{"encoder_norm_position": "pre", "encoder_expert_mlp_ratio": 0.5, "decoder_block": "basic", "kl_weight": 0.01, "shampoo_beta": 0.95, "max_precond_dim": 1536, "batch_size": 64}
Rows from block 2 of the encoder of a small spectrogram VAE, named by matrix and row number. Rows with one number within an expert belong to one neuron, the router's apart. Each number is 200 + 30 x the weight over its row's rms, rounded and kept within 0 to 999. All counts start at 0.
Before each expert's rows are labels from the 100 clips, of 14976, where the router gives the expert most weight on average: "responds to" is what is common among them. Only what is clearly more common there than usual is listed. The data: strings of digits, spoken by a formant synthesiser in many voices.
# router: router (encoder.blocks.2.mlp.router.weight, 32x64, trained with AdamW), inputs 0-63
# up: expert up (encoder.blocks.2.mlp.up, 32x32x64), inputs 0-63
# down: expert down (encoder.blocks.2.mlp.down, 32x64x32, transposed), outputs 0-63

# expert 20
responds to: pink noise
router.20,250,171,234,181,186,193,231,197,243,213,185,235,196,211,232,175,177,215,199,212,198,281,176,170,201,183,166,223,202,163,207,181,225,237,226,218,223,140,200,183,184,237,150,185,177,207,228,254,243,224,194,209,206,214,271,197,204,220,115,194,167,172,182,196
up.0,218,175,187,203,216,248,173,181,177,162,207,207,225,175,178,179,196,277,255,165,161,195,222,223,156,228,201,211,186,231,187,148,202,223,221,164,274,213,225,201,185,224,210,177,225,167,218,204,209,243,211,210,211,230,232,197,240,271,164,186,169,240,154,198
down.0,207,206,202,132,163,216,196,223,191,109,179,215,219,178,214,144,179,208,244,213,195,197,233,161,186,207,187,190,186,190,196,154,210,235,204,163,208,242,210,201,202,218,221,173,197,122,221,232,227,192,237,222,263,215,236,238,226,201,163,184,163,221,240,212
up.1,235,235,192,219,223,197,168,218,178,240,168,192,187,203,193,200,185,190,202,227,200,180,195,202,232,129,236,207,162,201,196,212,234,181,225,198,135,221,192,169,220,157,217,131,256,177,206,178,204,196,174,174,167,203,191,278,158,260,210,195,240,240,244,181
down.1,246,215,252,263,239,179,172,207,184,162,216,183,152,268,255,183,216,189,150,213,236,206,188,130,199,242,204,182,148,180,197,229,186,213,207,189,203,189,202,193,213,183,227,215,214,160,181,201,237,207,181,203,217,229,192,181,175,224,238,207,272,242,225,199
up.2,256,189,152,223,177,141,176,215,232,228,200,215,202,197,180,165,184,170,169,215,169,203,177,187,216,180,257,228,205,151,203,196,246,227,216,169,206,179,244,161,153,150,204,187,196,270,198,198,191,195,196,212,224,220,214,185,163,119,186,244,206,246,203,214
down.2,183,159,173,173,165,232,219,178,254,205,213,182,227,189,204,181,200,221,226,200,197,189,223,214,179,234,165,168,244,213,233,180,141,236,200,220,282,208,184,245,181,254,178,227,120,191,215,241,198,216,202,170,220,235,211,149,210,179,197,184,164,173,171,226
up.3,230,213,179,183,175,189,165,169,164,211,184,205,248,196,161,232,240,225,183,186,206,188,179,244,181,203,256,210,209,186,128,198,274,181,197,180,180,258,205,181,164,158,234,203,238,252,200,161,152,193,195,215,193,160,216,238,205,182,200,248,176,227,173,225
down.3,200,206,228,197,240,162,203,215,187,227,241,163,241,198,95,251,277,255,209,214,174,203,216,234,180,232,202,188,254,240,148,226,147,202,196,194,237,170,217,223,187,205,199,201,206,223,213,188,172,203,205,208,168,175,204,199,176,192,198,211,185,168,176,168
up.4,210,183,267,200,175,237,245,167,206,190,203,207,214,180,193,190,207,249,231,135,171,229,239,202,179,189,146,211,205,246,229,160,186,199,228,228,238,230,228,183,205,229,185,174,205,130,141,199,205,224,253,179,173,237,207,211,226,185,170,162,170,162,196,178
down.4,273,213,226,151,172,170,180,195,198,225,254,168,249,215,192,173,254,254,230,238,208,190,229,178,219,206,215,167,211,220,134,222,168,230,204,211,264,168,182,206,230,171,189,164,224,211,198,157,164,193,216,189,177,224,218,250,180,186,181,217,167,175,195,181
up.5,227,192,195,216,209,158,215,218,230,190,185,206,173,204,184,136,194,190,201,233,207,191,197,148,152,229,239,207,255,177,217,198,241,277,203,161,223,146,214,246,225,183,240,250,162,244,206,231,171,181,192,216,227,230,222,158,206,264,215,219,206,222,190,208
down.5,184,174,181,219,142,234,219,168,247,218,176,220,151,198,249,179,151,157,203,190,170,202,199,154,215,152,193,211,272,177,269,194,197,207,187,211,206,249,195,169,191,211,198,203,148,216,255,240,171,187,154,209,204,240,189,165,223,174,234,189,220,199,203,197
up.6,221,242,190,203,234,214,185,201,144,201,236,207,254,188,209,221,178,215,190,224,173,196,161,211,169,231,217,211,127,267,208,239,233,139,229,184,207,189,121,221,231,210,230,179,191,185,225,188,230,212,226,244,138,170,214,235,200,187,187,207,206,181,176,227
down.6,195,204,169,260,224,243,178,197,202,256,276,191,192,220,237,244,168,192,117,210,189,196,194,162,233,176,203,200,155,174,180,231,219,158,200,212,206,230,156,166,216,163,191,153,250,191,224,217,256,199,175,210,217,200,175,221,175,200,220,203,225,208,227,220
up.7,217,211,168,176,244,214,200,234,205,157,200,233,212,194,183,181,210,160,188,228,232,187,235,204,214,221,192,208,160,218,189,199,170,198,186,208,240,145,169,225,243,208,194,244,151,240,183,170,141,203,252,190,220,195,192,136,197,108,211,249,223,180,209,236
down.7,204,141,216,201,199,170,211,202,200,223,212,232,197,202,144,248,177,161,162,196,200,198,195,255,205,184,214,224,224,143,214,191,248,166,201,208,214,178,240,198,130,212,205,199,136,211,236,260,197,205,156,218,206,161,220,176,191,147,208,195,197,139,191,249
up.8,197,268,229,173,219,218,164,220,149,217,196,203,228,201,178,228,204,228,227,241,187,181,197,191,202,125,210,207,201,222,174,223,210,184,208,182,172,187,179,162,261,151,232,138,206,196,243,193,177,162,159,181,168,174,197,256,170,228,219,251,230,209,231,171
down.8,248,171,204,256,185,175,182,264,189,166,236,175,174,239,255,183,218,159,164,177,235,212,192,153,147,239,229,174,227,189,141,205,196,214,196,198,214,234,177,223,206,185,191,234,213,177,221,208,174,192,151,186,252,172,156,184,221,209,260,194,227,219,208,190
up.9,213,242,290,135,199,156,181,278,175,210,179,189,193,212,216,223,214,180,216,233,212,186,250,202,235,151,215,207,229,238,195,239,221,199,208,189,183,189,211,177,184,169,220,138,244,226,189,178,193,177,252,163,196,205,186,238,182,228,197,213,220,181,232,179
down.9,176,157,233,242,170,199,244,192,193,205,185,215,194,238,205,114,227,160,184,175,224,188,202,158,174,210,171,187,222,251,190,214,159,237,177,174,209,219,215,232,184,240,209,212,205,251,213,159,164,223,220,184,200,212,167,177,217,191,290,253,218,194,217,182
up.10,244,178,299,208,186,201,198,189,239,207,177,214,227,180,269,189,185,229,206,174,179,197,174,169,135,193,203,185,234,284,217,203,202,194,223,161,212,159,224,211,238,191,231,184,227,167,174,175,220,183,233,160,180,225,207,236,205,201,188,181,229,202,221,158
down.10,210,207,244,209,204,210,195,189,190,168,129,230,199,175,237,141,239,225,192,170,205,204,233,190,214,167,191,210,216,216,192,176,202,174,209,199,164,208,200,169,216,191,192,173,241,198,123,169,159,202,277,159,200,183,196,258,227,178,204,190,182,277,245,221
up.11,171,192,245,173,214,143,195,238,205,182,143,212,171,205,145,188,189,177,174,216,200,189,254,250,246,168,240,207,235,184,176,179,248,231,197,184,159,163,214,179,132,226,214,209,170,281,216,191,183,215,178,229,231,170,206,185,218,221,206,207,207,184,234,205
down.11,193,234,150,144,198,263,212,185,172,202,168,234,178,198,154,166,201,180,189,173,201,196,212,200,203,197,157,188,196,202,198,211,247,142,196,213,181,263,155,188,220,233,161,182,202,213,167,209,176,201,214,231,215,179,149,225,218,211,214,185,264,277,222,245

# expert 16
responds to: voice: child-like voice; number of digits: 1; thin (high-pass)
router.16,198,189,245,203,193,217,222,228,262,180,177,221,167,202,246,167,189,197,243,207,165,273,220,154,188,185,196,238,187,182,232,162,190,225,224,213,213,237,225,135,200,204,187,218,184,208,156,223,220,242,236,180,202,250,232,161,208,211,137,197,135,206,204,203
up.0,247,217,201,249,206,161,194,193,191,215,167,187,187,201,246,175,198,194,190,203,191,202,211,179,174,128,203,226,215,225,215,215,249,233,224,166,207,168,203,147,239,152,241,101,230,157,203,173,172,187,198,174,188,202,195,217,201,197,216,187,264,222,253,192
down.0,278,250,207,242,201,194,208,194,211,229,202,215,171,182,241,181,186,210,177,178,198,210,191,133,202,192,181,180,185,166,255,203,195,197,210,198,200,142,144,204,223,185,249,212,254,141,222,203,225,197,188,207,225,197,212,186,201,190,174,207,218,229,186,97
up.1,210,140,204,265,165,194,219,151,234,198,192,199,227,170,233,192,194,254,208,183,181,209,162,170,112,185,189,200,262,224,168,191,217,248,220,162,210,193,211,212,234,186,254,174,245,149,201,228,205,183,208,170,196,199,231,205,229,172,198,170,208,213,182,163
down.1,193,199,193,244,158,203,247,138,222,215,204,237,193,173,232,201,191,210,204,133,166,217,173,160,148,173,164,224,237,167,229,186,216,192,207,194,193,227,222,210,216,231,228,226,177,163,245,239,242,193,171,224,225,169,242,192,215,161,192,192,196,215,198,110
up.2,209,222,208,224,224,241,201,162,180,220,200,209,190,196,162,225,221,206,242,185,140,223,176,197,190,161,199,226,175,137,211,193,290,174,206,193,193,210,209,171,212,142,218,232,192,154,193,196,199,232,148,264,138,203,208,157,193,216,169,159,201,200,158,208
down.2,164,169,187,218,179,220,222,170,184,166,256,236,208,184,159,254,172,193,185,166,163,196,176,247,170,200,187,217,148,164,202,176,227,166,201,183,245,222,222,227,163,236,169,225,163,186,239,232,262,218,186,220,194,159,225,157,176,162,183,207,213,167,167,237
up.3,264,230,198,210,257,213,226,210,157,191,164,222,165,183,184,168,205,154,201,198,210,239,212,184,194,149,180,232,154,179,214,181,235,223,233,219,159,225,164,123,227,161,213,189,173,165,180,178,176,220,182,248,168,221,220,175,208,227,243,156,205,162,220,208
down.3,231,192,214,140,210,185,164,251,253,256,196,162,248,234,157,205,198,212,189,277,203,197,201,220,232,234,262,189,227,206,164,238,170,228,187,196,225,157,202,213,180,150,239,199,207,240,214,183,167,191,206,193,184,203,187,191,157,169,214,204,228,160,196,239
up.4,173,206,294,211,194,245,190,183,220,180,172,220,194,184,235,198,220,201,240,221,178,213,211,203,241,192,189,211,249,224,227,200,170,208,201,177,240,167,221,179,208,213,184,226,118,237,145,188,202,203,201,210,218,221,220,180,205,265,185,231,114,168,200,204
down.4,202,173,180,238,213,258,211,147,162,188,184,203,181,197,270,181,221,194,206,160,223,205,222,165,202,184,190,187,208,218,208,161,211,212,202,211,164,208,194,186,218,231,216,211,212,224,178,140,160,184,163,158,229,232,184,189,252,240,266,199,186,279,248,232
up.5,237,232,172,269,183,211,229,226,209,181,201,211,153,214,257,177,202,180,267,185,191,213,226,179,191,167,142,202,166,147,241,196,136,180,210,200,219,220,203,180,225,221,168,239,232,174,189,186,238,191,217,174,153,244,187,170,207,209,215,171,211,219,221,144
down.5,145,206,153,169,267,166,231,259,209,235,190,196,217,168,167,182,197,186,210,214,196,184,221,263,220,197,186,193,234,198,157,182,189,212,182,240,192,183,179,216,156,225,200,241,191,241,231,190,168,234,183,221,137,160,184,171,223,186,186,199,183,226,185,278
up.6,187,223,255,261,187,228,190,138,206,208,185,225,170,185,237,206,196,217,213,196,140,239,183,166,192,169,195,234,200,126,247,197,223,190,233,160,204,199,209,156,196,173,197,197,218,157,196,219,239,219,156,242,141,204,216,173,196,254,177,171,172,194,184,170
down.6,190,225,189,220,185,231,248,191,197,217,246,185,235,200,183,222,150,198,169,161,167,201,163,226,156,218,178,194,197,157,137,209,228,182,199,282,172,230,205,233,213,229,195,235,244,190,249,235,230,215,196,238,189,130,200,173,188,145,194,194,227,186,181,198
up.7,230,151,125,201,225,194,233,203,202,194,217,184,221,201,131,232,217,182,179,179,249,212,192,194,168,188,181,203,234,200,176,180,202,177,178,239,150,267,206,190,219,210,209,203,195,149,196,209,151,192,128,173,209,182,206,162,184,140,209,177,231,163,188,247
down.7,218,178,217,239,118,229,144,189,230,152,218,168,244,168,279,222,154,222,225,209,203,182,202,187,181,248,200,199,194,216,201,188,158,202,175,164,271,195,230,245,216,215,160,187,211,200,168,208,213,179,199,193,210,217,208,204,193,268,182,186,182,171,186,201
up.8,206,161,213,191,185,191,236,153,245,206,229,216,199,179,166,202,197,232,218,174,195,213,196,207,222,199,169,223,238,207,197,167,197,205,222,219,211,248,239,157,172,242,203,250,143,199,188,203,198,249,133,210,212,207,223,158,229,179,162,173,130,122,164,203
down.8,210,130,179,208,168,219,181,220,181,195,227,168,225,166,197,229,198,181,227,249,175,197,191,207,225,181,268,179,217,256,134,179,194,260,186,197,208,250,213,211,195,160,138,185,175,224,181,214,184,157,203,183,221,187,219,265,176,234,213,203,152,176,215,201
up.9,194,253,212,242,231,259,191,202,190,226,172,202,153,224,219,195,199,163,201,197,226,210,231,196,271,196,196,217,152,180,264,213,205,157,198,206,215,180,157,218,184,220,168,212,136,193,176,168,216,215,192,236,150,236,179,160,199,267,201,217,186,150,213,225
down.9,163,204,159,233,204,220,222,208,175,191,177,183,199,236,230,159,241,199,210,183,243,192,226,177,205,201,180,183,279,251,205,215,158,196,207,241,192,220,193,191,230,182,227,199,253,250,138,140,133,214,204,173,169,214,159,213,231,210,222,188,195,174,243,181
up.10,218,182,205,208,174,188,147,190,196,187,216,255,246,168,165,214,192,201,209,203,138,227,178,223,209,215,237,246,191,152,179,169,255,187,248,134,220,179,220,147,177,167,244,211,224,215,211,206,218,230,171,205,173,188,256,203,179,179,171,249,172,233,165,205
down.10,163,164,201,205,200,184,213,201,207,159,198,173,165,239,189,203,202,201,188,180,206,190,196,220,153,297,159,185,174,204,178,201,178,220,203,238,190,213,211,298,179,253,174,255,196,189,187,200,198,197,233,215,229,231,181,163,229,242,211,187,162,243,149,214
up.11,247,217,202,133,205,170,188,262,186,187,207,217,202,189,230,179,222,194,197,213,187,186,221,220,213,193,239,198,182,234,204,199,213,212,227,174,186,182,234,188,180,183,191,148,255,261,180,155,182,196,270,160,169,241,189,262,214,197,167,237,180,272,222,189
down.11,176,142,222,177,178,187,234,222,213,249,207,237,245,155,210,192,159,176,159,138,192,205,169,230,144,234,173,196,196,187,179,157,214,207,197,210,174,185,213,242,200,231,219,229,129,194,193,244,191,211,214,229,220,192,203,187,241,193,175,206,209,214,168,283

# expert 25
responds to: number of digits: 1; quiet level
router.25,249,163,186,217,204,192,210,183,223,206,148,232,190,190,205,152,218,175,221,186,199,288,198,165,185,152,173,233,221,174,201,183,236,206,207,211,183,205,212,183,220,208,218,203,177,165,189,254,259,227,226,209,205,195,291,206,215,221,135,223,164,185,214,164
up.0,176,196,188,175,135,192,211,229,217,207,258,227,226,177,190,213,183,196,250,189,147,238,191,234,206,194,160,221,127,163,244,175,177,201,233,185,225,208,218,212,178,220,203,212,149,182,199,211,264,241,232,205,150,203,205,199,181,159,138,166,201,203,171,169
down.0,179,144,125,223,191,180,187,219,173,157,263,209,178,170,207,228,171,122,246,233,189,182,205,264,234,207,208,209,133,201,224,211,214,162,191,164,224,206,227,195,154,219,178,218,198,193,223,196,247,207,196,197,216,228,217,203,163,188,166,197,217,165,189,175
up.1,182,189,259,214,147,230,221,161,174,186,169,201,147,223,250,173,207,194,133,156,222,202,223,168,163,202,200,237,219,170,249,158,260,198,206,184,165,226,248,203,209,227,195,207,250,194,169,179,252,195,233,229,222,180,196,187,232,223,173,167,196,204,220,179
down.1,178,189,222,210,240,171,189,207,214,145,226,170,215,230,160,201,237,169,198,219,221,204,208,208,215,221,232,159,196,178,163,227,160,200,206,277,213,323,200,185,184,209,210,215,189,207,231,157,211,212,232,230,209,160,185,185,180,170,201,204,194,143,216,168
up.2,201,266,226,180,193,165,153,254,231,250,229,202,235,179,252,224,149,173,181,208,159,205,161,250,234,173,236,221,170,197,192,203,190,192,238,184,222,165,194,162,166,187,195,209,203,228,219,194,203,251,190,184,169,181,198,243,163,190,205,210,153,239,172,252
down.2,225,213,203,238,224,197,218,162,233,183,217,194,246,216,159,222,241,227,218,172,199,201,198,205,154,272,151,181,201,195,228,197,167,186,210,209,271,218,218,268,207,229,265,246,185,184,166,185,222,223,192,211,170,192,194,147,210,178,173,184,195,169,139,185
up.3,141,236,188,185,235,216,208,159,190,190,171,183,157,210,147,227,259,190,187,180,235,202,240,187,248,185,204,206,237,197,212,217,262,136,151,221,168,202,151,163,212,216,218,238,199,193,192,224,175,199,159,191,204,145,191,184,227,271,209,187,178,185,204,204
down.3,223,238,244,223,249,187,203,209,181,223,216,212,270,212,200,214,179,247,145,243,176,175,216,201,254,162,221,216,201,171,170,249,195,192,223,188,191,216,176,153,191,124,204,216,199,225,190,232,203,164,223,181,194,151,219,211,171,202,210,195,188,189,237,279
up.4,211,198,281,148,211,223,237,223,168,215,237,214,197,191,155,215,210,227,244,168,189,213,225,213,153,216,161,190,138,196,175,154,217,223,224,183,186,271,239,166,163,192,191,218,228,196,155,199,203,194,179,159,190,256,203,192,222,163,193,164,201,240,195,221
down.4,209,207,181,114,161,207,202,227,223,188,195,200,272,163,143,217,186,187,193,223,204,189,185,229,216,199,241,211,212,231,133,179,211,250,175,136,230,243,172,179,216,183,250,152,189,208,227,229,173,209,220,212,194,175,238,198,183,173,172,194,190,158,196,225
up.5,236,207,253,209,214,153,181,223,228,205,158,225,179,171,230,165,199,148,163,193,232,226,227,185,270,137,234,233,246,238,219,192,205,178,227,155,185,159,210,182,214,187,221,218,223,242,185,161,157,199,212,186,258,202,230,203,200,193,197,244,176,233,222,222
down.5,237,212,197,208,212,196,253,206,191,220,173,196,150,238,199,174,260,194,189,165,226,198,192,137,164,210,149,181,180,195,245,185,191,183,207,275,201,238,161,223,231,228,188,226,205,187,190,191,196,203,219,178,221,228,179,194,237,179,215,211,199,230,188,90
up.6,233,243,222,244,245,162,163,237,208,218,169,211,185,193,216,206,204,153,214,193,207,212,186,204,248,156,225,226,179,183,233,212,204,151,243,174,204,141,185,166,199,162,219,213,241,176,165,151,187,226,161,150,158,216,206,193,177,264,229,215,222,249,210,216
down.6,227,230,171,206,230,207,212,220,165,189,196,220,125,214,215,179,224,171,187,175,218,202,218,148,223,192,169,202,133,190,280,176,217,173,208,261,236,228,151,211,226,209,144,220,181,182,191,196,211,193,190,220,261,235,187,186,230,225,211,189,218,250,200,161
up.7,223,203,205,181,151,178,162,210,265,229,206,211,231,185,229,210,156,176,174,241,144,194,211,197,283,130,241,208,203,195,188,220,210,221,223,161,220,165,173,143,175,164,204,165,194,238,215,208,204,203,201,187,172,196,213,233,160,194,166,251,195,204,237,219
down.7,239,179,220,223,238,223,230,175,213,197,209,148,230,214,196,209,194,281,199,172,227,214,148,201,108,278,195,196,217,201,174,211,165,218,189,228,245,190,199,274,228,212,197,233,193,167,195,203,209,232,209,203,211,214,181,171,185,181,199,181,200,247,166,209
up.8,183,212,197,226,220,250,169,177,186,203,214,204,223,189,163,262,204,255,243,199,143,208,173,217,189,202,219,219,194,181,161,202,221,162,200,184,268,165,151,210,196,202,217,202,216,170,215,254,225,248,158,203,184,156,218,205,186,253,192,201,140,216,134,217
down.8,225,218,167,187,228,195,174,210,191,154,138,190,201,170,250,156,231,203,222,223,220,211,238,179,239,184,222,194,246,250,199,189,176,247,206,187,201,218,178,180,241,176,203,137,216,238,162,157,143,184,247,172,240,237,183,243,226,236,226,204,193,215,228,197
up.9,201,183,212,226,158,242,191,154,218,181,205,211,181,234,292,188,162,204,168,189,184,210,187,189,199,164,219,205,191,177,221,192,226,186,216,219,194,218,249,189,212,215,176,154,238,188,196,166,304,169,230,189,222,220,176,218,195,164,148,172,230,187,244,166
down.9,194,202,101,173,166,195,226,244,177,151,202,217,184,231,175,198,179,157,164,195,237,202,218,231,184,195,225,187,163,177,202,208,193,206,208,279,220,227,158,232,170,272,170,239,147,227,252,184,191,203,221,218,215,193,193,218,183,207,190,207,230,206,182,220
up.10,252,180,188,154,159,159,180,243,229,198,188,203,218,201,165,191,238,172,232,245,181,198,212,205,239,147,220,204,213,212,171,206,214,255,210,191,208,182,226,131,199,150,205,150,207,265,213,194,128,205,231,160,172,235,202,215,173,223,198,244,213,203,211,182
down.10,212,212,193,222,246,183,271,196,179,180,238,196,196,239,198,196,201,190,108,160,233,186,172,155,132,250,197,201,192,198,207,203,173,208,204,238,164,229,187,263,200,248,187,243,203,195,204,177,211,197,212,209,249,166,159,165,201,209,239,203,222,233,185,211
up.11,248,208,146,245,255,195,198,171,199,200,175,229,215,179,187,196,169,194,150,159,217,237,154,192,157,207,152,204,218,170,156,163,165,162,233,229,170,230,141,206,234,219,239,242,189,206,193,208,173,214,135,190,239,182,218,169,211,184,223,171,195,205,178,227
down.11,197,153,188,201,116,182,200,167,194,190,160,203,239,172,229,216,224,289,197,194,180,194,187,232,201,139,190,195,275,178,160,206,214,240,218,194,184,216,222,168,222,213,233,146,242,175,223,211,197,204,194,235,177,210,220,248,173,208,177,187,217,212,172,175

# expert 15
responds to: voice: child-like voice; reverberation; number of digits: 5; clipping
router.15,184,219,213,216,170,250,183,196,168,206,205,237,221,145,171,268,195,226,269,205,179,215,160,222,240,171,159,244,199,221,172,178,252,158,199,206,221,221,198,204,164,199,206,125,217,160,236,220,222,246,191,210,208,188,250,196,179,172,184,193,155,193,182,211
up.0,180,159,159,173,214,211,239,217,218,237,241,173,183,196,214,228,179,197,138,185,188,226,157,267,221,180,203,202,180,176,247,183,199,165,198,216,204,145,179,251,157,218,173,230,149,172,192,250,228,197,202,231,175,227,169,204,197,233,173,150,208,176,171,248
down.0,257,213,175,138,164,163,233,240,180,260,209,179,203,197,187,195,223,184,148,191,216,179,191,193,231,168,215,188,181,220,172,236,215,227,201,271,190,229,113,204,234,189,197,191,161,182,235,206,158,184,237,213,210,177,191,255,196,213,172,213,182,204,200,153
up.1,201,174,197,184,178,184,196,212,223,165,184,260,163,199,187,179,281,130,190,236,181,204,249,194,242,144,217,215,243,168,246,203,211,221,177,179,178,151,221,168,210,185,212,226,151,254,165,202,172,180,219,200,175,205,216,178,201,206,197,252,216,161,228,194
down.1,224,251,258,179,221,226,248,204,209,185,169,238,153,168,199,173,218,200,154,192,199,207,205,162,207,166,183,211,173,146,257,193,220,178,213,198,162,261,143,180,242,205,207,196,250,183,170,202,209,199,237,239,230,172,214,186,215,155,174,205,157,241,230,189
up.2,188,176,188,210,183,158,216,255,227,238,212,171,234,167,229,220,185,165,143,210,215,215,139,278,230,174,236,221,197,194,165,197,227,211,205,172,162,121,223,223,169,199,197,219,165,214,247,223,201,212,226,202,173,203,193,239,192,214,195,149,184,216,173,244
down.2,186,188,169,176,186,193,205,247,206,267,246,178,280,175,187,241,152,200,153,196,192,203,162,255,220,203,218,202,164,211,121,191,213,200,202,199,232,188,127,208,170,198,205,189,198,209,222,237,205,196,211,195,206,163,190,217,180,212,182,199,181,222,166,270
up.3,188,217,241,236,228,225,176,182,178,260,233,211,215,207,180,242,177,213,231,207,133,219,173,229,227,148,228,234,158,161,193,213,238,142,202,190,224,164,171,170,156,177,193,170,230,172,211,210,268,218,140,226,192,190,202,206,179,157,189,205,214,167,206,213
down.3,220,211,162,220,186,175,224,157,180,191,196,178,196,209,171,185,194,188,208,177,254,196,234,217,167,219,167,182,217,235,184,142,189,227,196,242,273,236,213,226,191,256,145,234,195,195,182,212,173,210,259,145,245,180,183,161,249,179,232,200,157,215,169,208
up.4,174,207,220,203,205,189,204,202,166,114,219,239,196,224,232,206,210,225,253,190,212,187,225,193,177,216,192,170,138,180,237,201,204,202,187,216,73,234,232,205,231,208,194,191,211,178,180,167,242,216,231,220,211,201,158,226,192,165,213,202,223,203,222,155
down.4,211,198,227,230,245,203,243,213,205,202,180,211,170,163,219,182,245,124,151,190,237,200,216,223,222,168,176,209,165,203,233,189,166,177,186,192,221,189,112,192,178,219,196,217,186,256,170,165,159,213,169,197,183,200,195,163,238,238,232,203,163,211,241,248
up.5,221,222,211,196,174,220,193,199,204,249,240,240,252,173,183,188,144,157,217,201,177,214,170,136,198,202,210,248,216,186,187,200,243,198,210,166,231,192,176,164,283,184,254,181,154,175,221,225,186,185,194,211,171,181,244,182,186,125,182,220,212,212,228,194
down.5,180,202,138,185,176,244,241,197,193,201,261,217,239,154,148,199,154,141,221,195,198,198,187,182,194,187,175,211,231,194,159,168,255,223,195,166,248,243,234,204,202,212,236,211,174,184,217,253,189,202,220,215,203,176,247,210,208,153,189,195,133,174,210,204
up.6,191,178,184,213,229,237,215,200,196,221,209,224,155,175,191,214,205,197,263,182,161,243,164,231,204,183,183,222,142,187,238,195,229,167,202,192,197,250,142,188,170,208,207,201,206,177,170,224,218,248,177,181,112,222,213,181,186,269,177,189,179,213,166,258
down.6,212,194,264,207,219,217,210,196,182,234,173,232,161,175,229,168,163,194,179,188,205,215,240,165,210,186,199,207,146,192,219,200,217,176,211,212,162,256,162,167,237,211,176,140,249,181,152,196,193,207,225,231,237,247,172,218,245,227,194,192,173,259,264,192
up.7,170,213,155,191,217,215,223,189,185,207,220,157,170,203,184,220,187,240,250,177,191,215,161,236,183,200,192,197,190,129,209,181,214,208,186,228,168,270,191,200,157,188,197,205,157,177,208,247,192,214,172,198,200,212,209,180,182,286,229,184,188,283,166,253
down.7,217,201,197,147,183,211,208,243,169,199,168,197,164,191,228,194,201,241,230,191,192,205,215,179,225,181,205,205,171,177,188,207,222,201,205,224,99,291,130,166,221,194,188,161,196,175,197,221,202,201,186,243,197,218,218,246,207,258,181,195,169,258,218,204
up.8,220,202,221,216,199,208,200,199,199,179,260,200,196,204,282,194,156,179,140,179,211,212,201,137,167,234,183,178,155,163,216,196,204,190,218,238,180,189,200,158,249,204,178,202,238,155,202,167,259,186,254,230,275,211,185,201,204,185,207,190,215,216,232,162
down.8,218,213,188,178,234,220,225,200,210,166,181,241,220,189,211,159,198,193,144,202,190,208,221,206,242,139,197,215,175,173,205,208,254,168,211,209,193,202,163,170,222,163,166,217,149,168,193,208,173,205,242,244,233,149,226,189,211,117,209,209,250,209,262,240
up.9,196,225,206,229,237,208,185,189,152,171,175,135,212,234,159,229,199,290,244,205,206,163,233,197,234,187,237,192,144,226,182,237,252,189,190,227,216,158,202,213,159,181,149,155,221,186,212,191,218,199,192,203,209,191,188,231,196,236,241,206,227,241,207,168
down.9,175,156,157,245,206,167,200,175,188,225,212,170,166,232,223,248,234,186,196,194,235,193,184,210,183,219,219,174,216,159,224,232,168,240,204,213,221,168,235,220,122,211,175,202,113,207,237,228,204,194,138,168,239,213,179,186,199,204,230,201,253,209,190,220
up.10,196,219,241,203,251,189,161,193,164,178,176,238,187,174,174,222,277,214,243,209,175,206,236,245,222,151,200,219,219,265,186,221,241,176,197,166,203,233,227,156,175,181,217,172,234,220,169,161,178,212,185,169,155,172,199,243,176,257,200,219,192,193,221,219
down.10,177,220,210,202,196,132,224,196,186,209,232,175,206,189,162,224,198,195,212,194,232,201,154,228,188,220,189,175,152,217,193,187,150,210,203,192,131,247,214,195,201,224,228,203,265,222,192,179,215,201,233,189,147,186,199,223,224,257,191,195,109,254,163,168
up.11,247,143,139,163,190,176,198,226,244,160,191,202,191,211,198,164,242,168,149,228,236,173,250,178,206,229,206,166,185,212,216,199,173,227,208,195,235,167,215,224,214,205,203,242,152,259,180,174,154,165,219,166,206,244,186,166,210,165,214,248,228,195,212,205
down.11,174,249,186,208,246,254,176,182,147,188,274,202,239,189,179,223,190,245,209,197,187,195,177,204,196,203,209,209,125,188,156,204,231,180,201,203,187,226,135,182,223,164,167,175,251,164,229,216,215,200,184,222,232,155,192,218,154,158,211,193,200,243,204,230